Weights of a small contrastive image-text model.
Model: 5.26M parameters, 64-pixel images, encoder arch resnet_bottleneck, text encoder width 192.
Data: trained on dead-leaves pictures: piles of overlapping shapes, 72500 training examples, 15.9 epochs.
Rows from block 8 of the image encoder, named by matrix and row number. Each number is 128 + 24 x the weight over its row's rms, rounded and kept within 0 to 255. All counts start at 0. Numbers have three digits each. After the name is the row's rms in percent of the matrix's.
# convs1: 3x3 conv (encoder.blocks.8.convs.1.weight, 72x72x3x3), inputs 35-39, a 3x3 kernel for each
convs1.0 100:125155109117086119106131124153145152153102104148091130120126125093137102144145171097082151121124104109143122167141132158116107154085108
convs1.1 099:118122110121164180081115124108060112143087102116113115121133081091099105125111114155137136103152164137124111081138142086145133110083135
convs1.2 102:170129161171115122158174125128106119154116128128092095149135151161142132118122133105129142150145089116140156184113125100159127100148099
convs1.3 099:151110132144120110148139135126127144153138090139135156128144130119120155116083133111120154128107134150101115166154126160129134109113123
convs1.4 100:117108125114142074121096119138120149127122144088123146127122149143133130130085129157117141127139122123087130136165112107116115129174162
convs1.5 098:126142136108097146127123135167149120133141134130099138185118112130143095125125138174128136177125127120155152130113120097076105129096126
convs1.6 099:148142071129174092146135142101082101128069099125144114120096120140116117136181143119118121136125118098100111125109102145130112149118098
convs1.7 101:117132131151169139206143147141137127121117106116093154143099128097065117114134131131157127154081083119086138128157149095104150122139177
convs1.8 101:151170140145092134155157132158132101102087116083091152117141115110131128137128122122140141142157188109143122129097113135145117158117115
convs1.9 103:142133128135127116166109107092103147084139095128147121120127124137110142142108130123115113157125131150126100079129155114135142087163164
convs1.10 099:124116127113141174123164163119111121123097184110126132157100155118138090154152100147149148162181163136133107130133139108124106115101156
convs1.11 101:099104134154150177107076134111144175107123108096095101161124124110102141156108126136105145102142107169153109122152104114145106143128123
convs1.12 097:152158121154156132155144143090094116094095093122085097106125136128123128126120109089114106118118142124153144090084079126135122146161164
convs1.13 099:115162164088150167127122152137100111118079122166087115116096088157094115169117135092095144114110125138128112140132171127106163102144140
convs1.14 098:121111145208133129150168126134124161121115135140105070119109158143101142105070096170125109147179105088158137127077120137134114131153139
convs1.15 096:163177166149165152175134169132096104112092104109101082118107125113104156087091121132121129113123108141138131081091134122154121146123140
convs1.16 101:078125117115142135114114153130153124149135137118139150151164142125160127111099111134116103135187158128136118119116094107122091118136138
convs1.17 099:106116170141127111156126116133119120094149133147131139157097128172159103150190071137161129164132127122166134123115176159126157139160186
convs1.18 100:129088153139183174113151121132145130105095107104110074177174164138135136129087111128130174170158114138114098140114147105083149080119114
convs1.19 101:156158183177152153158092112139154111105113165103122148150096148110131164140097138139101082145162136135187155126103133146144114159120112
convs1.20 099:140117111113148133084111127114097145153158122098107136146135154129151161128123137144147144116116119145160108145156112174137117162111105
convs1.21 100:112146157115138139134148123132076088122112078107095085130115109104139133112112134103107121108082113130089136127109094144149121123131158
convs1.22 099:116081148145092131127108121124113092133130089145173122115133110161184115168157108128103110149152130136133133120143143092083132092095112
convs1.23 100:108095148083120134127134118116156138157156148160098091128126136151108091137089112120123096122097146158088084094097115092124117118123130
convs1.24 100:118132147146081098115115126153127126085121172089054128134119133129125116207180147165175140141079106129110106144129138147154139111105135
convs1.25 098:148108119102089118112075128159166095128133125121126100137148126137124108126119137097104109104080092141124134139116117138121124134124134
convs1.26 102:121089113120158179167163176139151119136110127105124084120149126152123127158085130133149134151187130169147109101129118100133158133129114
convs1.27 099:146137119178120148158103114111169144168128110138155121138156093127159094136121096110119115085162075088153168133109083128118095122112142
convs1.28 098:144150169065121175114116192154115128133135112122152137151160126129161141109141165100101087131119094139169137121115145105092118138128122
convs1.29 102:144116111110156127103089120131129214143169195133132140162137122149151117181128100124161115110106090126165085126098110116116149127117139
convs1.30 099:142153123177168127165166118109100098128149121117098124120164143092143109113112138138120132152196165131155166109139155149114128131165122
convs1.31 100:162121115146113148157113115155123111098137141123112151127117129121123131099118176155102080101116086102124104107108104148136140150151149
convs1.32 097:123146148119113133093116109128116122156131125141118147148157147117130133136119136138143110113162128110126150145129121115115118117112080
convs1.33 101:166121129131097109131150133110137157129129123149116116135145127102132152064083133132126134123119165144113182114138152118160166112075087
convs1.34 101:104122153133154114145105104124132120088152089130127155131148113099157114115131138129135111177124143123112137129141149139115094172171136
convs1.35 102:155137134119106149174130160134100126149154093121131130147111101123146091133120121114088128140124108109101095121122140141122108129149127
convs1.36 098:147127097191157102116105106079141169101093149140152108128113107094100143148105131125175133107141140105115155161132108143149130106108144
convs1.37 102:091122129098115164148127112109105155113127120162124084147146137118131124152147128131134146168127091094101093100133138136106076125137120
convs1.38 100:125133127111110145096146163144152167160147120131118092115134107122105105119132118132154135159132150176154136153092124129111144109088138
convs1.39 100:115143108121148127082113135127194169133126151089107127103096101149142096182181118117062098119110147124183118113099078121126121074106120
convs1.40 100:163094097151114123118103096076153185074138123137110059095139124146152153148171150128114115120162121117148156094139137119131133116123114
convs1.41 098:156127120122160135144128137102162154144107107123123115103096092190121102172149133147167156169128102163156116113149171121132117121111127
convs1.42 100:147131134160084119101128161133123100150159112095151103099114110122162127131089096162070122091118152147121143110155190136150128126157144
convs1.43 100:118092135133118123121083080091096150098109152129153148167164114115139129125139173168155100166132081127144096147106093147162162102106165
convs1.44 102:110117167094075169142104167124141153137131127138133111170120120132165139106189129106130093126144078134155119097117130101092082127152163
convs1.45 105:146147148131081113161102133121143137072140108107160126146122143105142144122154115149141165119115147139183109117168140110086107115080128
convs1.46 099:155146116160179150120143176112126145125117132112090122135138136124106100124130102155156137130105102130123141134139140104118173145140097
convs1.47 099:105151084116104143129088134120171148133140179122122101141107101090103136179161117071096098138102128115135150130163089155118119154125141
convs1.48 099:122103081144144108128129133110138129069150177075171117105142174093114151102140100141149158140145136110168176138147124147137129137135137
convs1.49 100:110108097121080087100108115112119102108105121084105150107149133094124070133120121114171081135148102137163157142164148172127121133113126
convs1.50 102:161130110122129094141124118126131096123101111111106131090094115106121117070133126159094078121101095158118117149159127141146095122150135
convs1.51 097:156109092169167150134125139103136163056074112068049089106088117120095094120128090130149146141134168146143131112120164151142147134176151
convs1.52 099:138141128113112125140141101144136119147161141131172129133111152121132184129129117158120157185073177143123139101097133110120086144179119
convs1.53 102:095113100151126104149124123092114135113096090113140112109118137141136132150107086130102065175183151089109175130142099161105091146118135
convs1.54 101:117143115136157167117102156121148117111122146132131161125133163115106135172147120104120117140121125124118126112123135104156153125179162
convs1.55 102:086111107139128146122116154146173158230218097145089059123162126108144113147134119124142148099143101086124129110088120132060142143147163
convs1.56 099:113139113153179151170153139096082123121111089104112132128116136114060120120125114145111160144083096117092091147198164151195144135124120
convs1.57 101:148151153108126109123100123103099103154116104130212149119114131136136137164197135201234150112114122110144189125121142119125147075113127
convs1.58 103:131114121108102134129140129176152108154146077107117113112138162107126140119130172114124120144145129132149097132130129142143093126133098
convs1.59 100:149145170122115131141129165160175112146163102089122115136130142128114136115084131100116153082141094110102109140136152115100139108105121
convs1.60 101:131108149153099104142149109112076107101125142133156146127123134099131111134111118107124096101122096134152160211145143150156142130117143
convs1.61 101:181177167142102189130121154087122111085093083108081095133126125142150106093131140132130140112145164128134144169146126080147157115116116
convs1.62 101:136124090152165120109110137099116128128079094140137113099159101150128123135114121120126112081118111122103104133130121072157078071136141
convs1.63 100:148113143170145130149125135125163147115192170160184184138134155150136130131164145119145134102140121089134103136110121166164153159113103
convs1.64 097:140126132134100115132123149148117136129119108117137139117091103135151131133119123119131149112141204122187139173152114172128109156085133
convs1.65 101:109080166171126139136095128109122119141123130130187128108155095117136145157133118115150129133164155070084119128114142156159157164135085
convs1.66 099:131119117129155112167167119123136110115138124129164098126119156105123128081114123122117126144106073103159126125115085137131133148169144
convs1.67 101:125112087092125105104136106157138123115084128117070159137117108150095124152146124106127108139128105179144119118118129109152116129142124
convs1.68 098:158158154158158173148123134128122080120136110158164159089138113110124145133189107116107102113130100113145114146176153117141136105131131
convs1.69 101:101117141107156169131146147108155145152163144146153109112081147150089116168095116130082101134116139119120143132151087141120075091090109
convs1.70 101:105117117145151124145174128132153136102108117144118115132132133086090133134111125088153172076158193088073112159134115142128128117130157
convs1.71 099:081121099131155113154124141096151138131145131134116118097138127131143133140167153132107151128152188082199170141118099132121118137147147